From a checkpoint of a small contrastive image-text model: text encoder activation gelu, 97500 training examples.
Rows from block 2 of the text encoder of a small contrastive image-text model, named by matrix and row number. Rows with one number belong to one neuron. Each number is 50 + 10 x the weight over its row's rms, rounded and kept within 0 to 99. All counts start at 0.
Before each neuron's rows are labels from the 100 texts, of 14848, where the neuron reaches its highest value: "fires on" is the input token at the peak. Only what is clearly more common there than usual is listed. The data: scattered letters and digits in many colours. In brackets: how many of the 100.
# fc1: MLP up (text_encoder.blocks.2.mlp.fc1.weight, 1536x384), inputs 55-109
# fc2: MLP down (text_encoder.blocks.2.mlp.fc2.weight, 384x1536, transposed), outputs 55-109

fires on: "6" (54); "and" (24); "9" (10)
fc1.306:53 45 46 47 44 50 50 56 54 57 49 24 51 34 58 35 54 55 62 47 51 49 50 29 50 48 48 59 54 51 57 51 55 37 53 50 50 49 50 57 62 46 71 54 32 49 49 45 48 50 43 50 49 63 52
fc2.306:61 59 47 61 50 52 46 57 39 62 50 57 26 69 47 78 57 57 50 72 52 57 54 56 50 66 58 26 49 55 53 50 60 50 55 45 43 42 50 57 51 48 53 53 50 49 38 52 50 49 99 50 35 49 50

fires on: "6" (82); "p" (11)
fc1.679:57 54 35 56 50 54 57 48 50 40 48 34 33 44 34 36 41 51 50 49 51 62 49 49 58 67 57 69 52 51 50 56 54 49 55 49 39 53 50 50 55 51 57 50 33 55 52 59 50 69 57 48 77 67 49
fc2.679:42 52 53 50 51 24 56 51 58 48 43 56 51 44 60 49 51 47 51 52 51 50 46 40 48 55 52 53 50 29 50 48 43 51 50 49 49 53 51 48 51 65 55 45 77 45 50 51 42 47 54 52 08 51 43

fires on: "blue" (60); "yellow" (24); "pink" (10)
fc1.339:25 43 46 47 54 28 50 49 35 57 47 51 50 50 50 40 50 42 52 61 50 50 55 51 44 58 40 50 50 50 56 71 50 46 50 25 59 54 50 55 58 63 49 47 49 48 46 50 69 41 49 35 50 43 41
fc2.339:31 50 51 50 52 49 54 50 67 49 49 48 60 47 40 57 45 50 51 58 53 47 51 61 51 50 48 47 50 45 48 26 51 49 49 39 56 51 41 51 46 50 60 50 27 49 50 52 53 52 55 52 60 53 49

fires on: "6" (30); "0" (29); "p" (15); "and" (15)
fc1.81:54 67 50 54 40 50 66 36 54 54 62 38 61 27 47 49 52 61 55 46 42 49 51 51 48 24 48 64 54 51 53 48 54 53 37 48 54 50 61 50 59 47 47 50 47 70 51 54 61 58 72 58 49 58 49
fc2.81:54 50 57 47 51 46 50 49 50 73 53 44 31 68 50 73 62 51 45 48 54 49 50 57 43 60 50 54 50 45 46 52 46 50 59 49 49 50 49 45 39 48 50 49 59 54 58 48 78 48 19 52 50 50 45

fires on: "teal" (32); "blue" (21); "yellow" (20); "white" (18)
fc1.267:36 51 42 53 63 49 51 49 48 49 39 39 52 51 57 47 50 51 28 55 54 50 49 50 49 53 60 48 50 49 51 53 32 50 40 47 60 54 48 47 57 59 53 23 41 51 56 50 54 42 63 46 51 60 49
fc2.267:54 50 52 48 48 54 50 50 45 61 50 99 54 50 48 55 40 50 51 56 48 46 54 52 51 51 47 48 50 49 48 48 80 51 51 50 51 50 49 52 40 37 53 58 19 51 30 51 51 54 49 50 58 46 55

fires on: "p" (49); "v" (24); "u" (11)
fc1.319:73 77 54 51 32 59 57 49 51 50 52 48 50 47 48 41 52 50 48 69 45 49 53 63 49 49 66 39 45 55 52 59 27 49 50 48 49 50 50 50 63 48 50 53 50 48 52 72 59 43 45 51 50 77 52
fc2.319:34 43 50 45 57 47 51 49 50 49 46 29 49 52 48 49 53 42 44 54 47 51 42 51 50 49 47 47 51 45 42 41 88 65 53 52 42 56 50 49 27 52 48 50 52 48 50 50 51 60 51 23 46 54 50

fires on: "y" (92); "t" (8)
fc1.672:42 49 43 67 50 47 38 56 33 50 47 56 50 23 58 46 31 49 51 51 39 50 46 67 45 55 50 47 52 50 60 59 49 42 43 49 34 51 41 47 51 56 44 23 62 49 50 55 71 33 38 50 65 41 63
fc2.672:44 50 55 53 50 53 50 51 31 54 60 48 32 53 50 50 45 46 59 22 54 47 46 47 51 46 42 54 49 49 50 46 51 57 46 42 44 58 53 50 69 53 64 57 40 56 56 80 50 50 54 41 00 52 45

fires on: "blue" (82); "green" (17)
fc1.432:42 50 44 30 50 50 48 53 50 49 48 52 49 44 54 65 48 48 45 55 51 47 52 49 50 42 39 49 46 51 23 59 52 54 99 36 53 47 58 41 42 51 53 50 48 55 21 38 48 42 55 50 52 52 53
fc2.432:52 50 48 43 51 49 49 50 48 42 55 52 63 41 49 48 65 57 51 50 58 49 51 65 71 47 67 37 43 51 47 49 49 50 50 55 50 50 52 50 46 33 52 43 71 46 48 51 47 55 50 53 32 46 57

fires on: "6" (15); "pink" (12)
fc1.265:30 72 72 50 67 51 71 47 51 45 52 51 62 55 53 50 45 42 50 54 58 39 49 52 50 55 51 57 52 50 50 40 58 44 58 50 50 50 32 34 48 64 47 52 47 47 57 57 44 54 57 68 57 35 46
fc2.265:54 47 28 56 54 32 41 50 48 49 77 44 53 56 48 69 39 59 54 52 55 48 51 59 50 50 71 26 43 44 42 64 52 51 52 36 25 43 52 40 62 38 38 50 74 53 51 45 49 60 50 62 62 61 50

fires on: "teal" (52); "blue" (19); "white" (11); "black" (9)
fc1.633:43 37 46 54 61 50 35 50 38 49 60 46 49 56 39 49 37 56 56 56 50 54 48 50 36 61 51 55 65 40 27 50 39 55 30 45 46 40 49 50 44 52 35 62 62 28 71 57 52 47 40 42 50 48 43
fc2.633:53 48 58 48 50 23 56 49 48 43 54 42 50 50 50 52 52 48 50 52 46 30 48 44 50 55 40 62 50 56 50 39 45 44 53 51 52 51 52 50 47 47 68 40 38 49 51 52 56 51 50 39 49 52 46

fires on: "teal" (67); "green" (17); "blue" (12)
fc1.219:38 50 32 47 55 50 32 50 45 50 46 32 49 48 72 40 60 50 35 59 49 53 48 56 51 51 55 39 50 49 47 55 51 53 39 41 57 53 50 48 43 63 51 27 50 52 50 51 49 33 52 43 53 63 63
fc2.219:49 55 51 46 49 54 52 50 46 50 57 47 61 47 45 49 49 50 53 50 53 45 52 51 55 50 39 56 54 50 38 49 55 45 48 50 50 46 48 52 48 50 56 48 29 49 50 52 46 73 48 52 51 43 50

fires on: "6" (62); "8" (31); "b" (7)
fc1.74:53 50 30 82 57 50 45 49 58 50 49 19 52 49 35 83 51 50 57 43 56 56 52 70 55 74 53 69 54 50 62 67 50 52 50 45 55 41 50 48 57 40 60 62 42 31 51 46 47 54 42 49 48 54 45
fc2.74:61 57 48 50 52 51 67 51 62 75 48 52 49 53 49 69 51 47 53 39 40 47 49 51 45 45 35 42 50 41 51 49 52 50 53 51 51 54 50 49 53 50 58 47 38 48 50 52 67 43 55 52 51 66 41

fires on: "blue" (32); "yellow" (20); "green" (12)
fc1.126:49 52 48 48 57 39 38 58 48 60 45 48 50 51 55 48 51 51 51 52 51 51 42 55 50 56 65 43 50 50 43 51 51 51 49 48 51 50 51 38 61 51 56 39 47 52 49 49 50 45 50 47 50 52 54
fc2.126:41 81 42 46 51 53 50 31 49 49 52 48 54 50 50 51 38 48 39 60 60 50 47 50 58 50 49 86 49 50 55 41 54 47 49 45 67 52 50 51 42 69 54 53 18 50 53 47 50 52 51 22 52 64 46

fires on: "6" (66); "0" (14); "b" (8)
fc1.620:51 65 80 56 39 37 59 53 50 30 51 35 68 49 51 45 44 47 39 46 48 46 30 61 52 75 53 52 51 50 49 48 50 70 89 56 50 51 50 61 53 56 43 51 52 48 52 52 60 50 58 55 49 37 41
fc2.620:96 09 52 49 48 40 45 50 48 48 45 44 50 51 65 50 50 54 45 50 41 37 52 53 50 60 52 46 40 55 61 38 52 47 53 51 42 51 50 55 43 45 51 44 51 50 54 51 49 56 46 49 42 45 49

fires on: "blue" (22); "green" (19); "pink" (18); "black" (11)
fc1.186:51 64 51 46 51 51 47 49 40 47 53 51 32 50 50 45 50 50 50 43 53 45 53 48 50 51 54 65 46 48 50 50 43 50 73 34 63 68 50 50 39 66 46 50 44 41 46 52 56 35 51 49 49 49 53
fc2.186:53 49 50 51 51 52 51 51 48 49 56 50 40 47 42 50 50 49 59 54 54 50 47 54 50 49 51 47 48 45 51 50 64 52 59 53 47 50 50 50 36 46 56 50 52 50 53 51 49 55 50 35 44 53 48

fires on: "y" (78); "v" (15)
fc1.509:54 49 57 42 48 43 56 51 48 43 47 53 53 51 51 57 49 46 49 57 56 85 50 52 53 56 49 51 66 46 54 51 41 51 34 49 39 41 50 49 94 30 51 31 46 49 51 52 46 51 28 50 49 54 49
fc2.509:46 45 56 47 45 47 50 50 51 63 50 33 38 54 51 35 50 38 53 38 27 50 44 53 53 50 40 56 49 51 61 59 55 39 45 47 37 50 40 36 34 49 47 77 50 46 50 44 31 50 48 41 55 36 51

fires on: "teal" (56); "blue" (35); "black" (9)
fc1.501:40 34 52 54 50 36 53 42 46 62 43 56 46 47 34 48 49 53 54 73 51 43 50 53 49 51 45 49 50 50 50 55 34 52 07 35 50 52 42 62 57 53 51 50 45 50 62 59 53 50 54 56 52 41 49
fc2.501:51 52 51 46 48 52 55 50 40 52 45 48 50 46 49 50 50 50 47 52 50 46 50 50 49 50 51 51 53 50 49 49 51 51 51 49 54 53 49 51 50 49 54 48 36 50 50 52 53 50 49 50 48 50 50

fires on: "p" (48); "h" (16); "v" (13); "u" (11)
fc1.539:49 49 46 54 48 48 50 50 48 36 57 50 46 24 62 41 49 51 30 64 50 51 63 51 41 50 50 63 50 66 49 50 47 52 54 74 52 47 49 54 62 58 52 45 50 50 46 52 49 33 60 48 50 82 50
fc2.539:23 64 53 48 50 47 59 49 48 59 50 51 53 50 50 47 50 49 56 78 74 51 33 46 46 50 48 48 46 32 30 46 37 48 51 54 58 48 50 51 47 38 58 51 41 45 73 48 47 37 50 33 42 62 51

fires on: "blue" (19); "yellow" (18); "pink" (17); "green" (17)
fc1.753:58 49 58 59 45 47 54 53 49 47 50 50 50 47 50 52 54 51 53 45 47 61 49 65 46 42 46 57 50 59 50 50 52 66 51 56 51 44 65 50 50 52 37 39 69 54 11 54 50 46 51 58 47 51 60
fc2.753:47 50 52 60 62 49 48 49 54 50 79 27 40 41 55 51 59 50 49 47 66 50 51 49 21 58 50 28 50 53 45 51 50 49 55 49 51 57 49 45 37 48 37 52 56 50 49 50 51 52 44 68 50 54 57

fires on: "blue" (20)
fc1.155:50 50 50 50 50 46 45 52 73 62 48 48 45 46 48 50 38 49 29 40 47 55 50 57 31 50 49 47 48 47 64 53 52 46 57 50 50 42 46 52 66 50 43 51 49 47 44 38 50 17 28 50 46 50 58
fc2.155:51 50 52 54 51 29 48 51 33 53 49 52 49 56 49 51 52 50 68 60 48 51 49 42 43 36 54 49 66 50 47 31 51 48 51 46 43 49 53 47 46 48 52 51 56 45 50 51 51 40 49 46 50 51 62

fires on: "teal" (9)
fc1.678:47 50 57 32 49 52 52 50 49 49 50 54 38 50 45 52 58 49 54 49 53 45 56 70 48 56 60 49 58 51 43 51 51 48 56 49 50 52 49 41 50 59 49 49 31 57 48 66 60 39 31 45 49 50 53
fc2.678:49 48 50 56 42 40 50 50 44 54 50 49 56 54 51 53 53 39 51 06 42 50 37 47 46 50 50 61 45 48 45 48 59 58 50 65 47 48 47 55 45 56 73 18 52 53 51 56 47 54 49 72 35 59 54

fires on: "p" (64); "<end>" (36)
fc1.521:62 46 24 63 50 49 51 50 37 55 54 36 50 48 50 49 36 40 50 52 47 80 51 50 50 51 53 49 50 35 48 48 41 51 50 60 58 53 41 50 57 45 60 44 47 45 52 56 46 52 50 45 47 55 46
fc2.521:47 35 32 49 54 49 41 50 50 53 60 50 53 63 49 47 51 63 28 18 53 55 47 66 52 53 57 54 44 43 49 65 49 43 55 54 51 50 48 43 52 50 51 45 63 25 50 51 38 40 46 50 73 84 54

fires on: "p" (71); "v" (29)
fc1.97:54 50 49 47 52 47 40 43 50 59 44 43 38 50 49 49 50 52 50 48 50 50 84 52 50 50 52 54 62 53 51 50 45 49 35 34 37 49 52 49 50 45 55 50 31 49 49 41 50 73 51 43 38 69 42
fc2.97:51 48 57 49 51 50 48 50 56 51 43 50 32 46 53 67 88 52 50 52 41 45 17 45 61 49 47 38 55 29 63 51 51 35 66 37 50 50 37 49 63 50 46 55 45 48 48 38 47 36 64 52 82 52 54

fires on: "teal" (11)
fc1.37:51 64 49 47 57 50 67 39 50 50 60 50 48 52 49 48 51 51 51 62 52 50 47 55 58 67 50 45 56 50 46 45 59 50 51 51 44 61 50 35 49 57 51 33 50 52 64 55 53 40 62 25 47 59 51
fc2.37:56 52 50 42 51 42 54 50 47 50 67 49 49 51 51 57 43 39 38 55 61 45 53 41 63 50 53 68 45 57 46 47 52 50 44 52 50 50 48 51 46 52 58 48 32 50 50 39 48 51 48 36 53 56 49

fires on: "p" (63); "6" (35)
fc1.442:56 62 48 55 49 39 49 45 42 50 51 23 50 51 48 51 50 58 50 52 33 56 59 44 60 60 58 54 51 56 50 49 62 42 41 49 50 52 46 57 60 17 51 47 46 42 62 52 49 50 51 50 50 78 52
fc2.442:44 43 31 52 50 51 55 44 86 50 48 55 46 47 43 49 53 53 65 50 49 53 39 51 55 48 60 53 58 24 43 56 01 56 66 47 47 35 43 57 50 78 47 45 59 49 50 49 51 43 46 54 50 59 52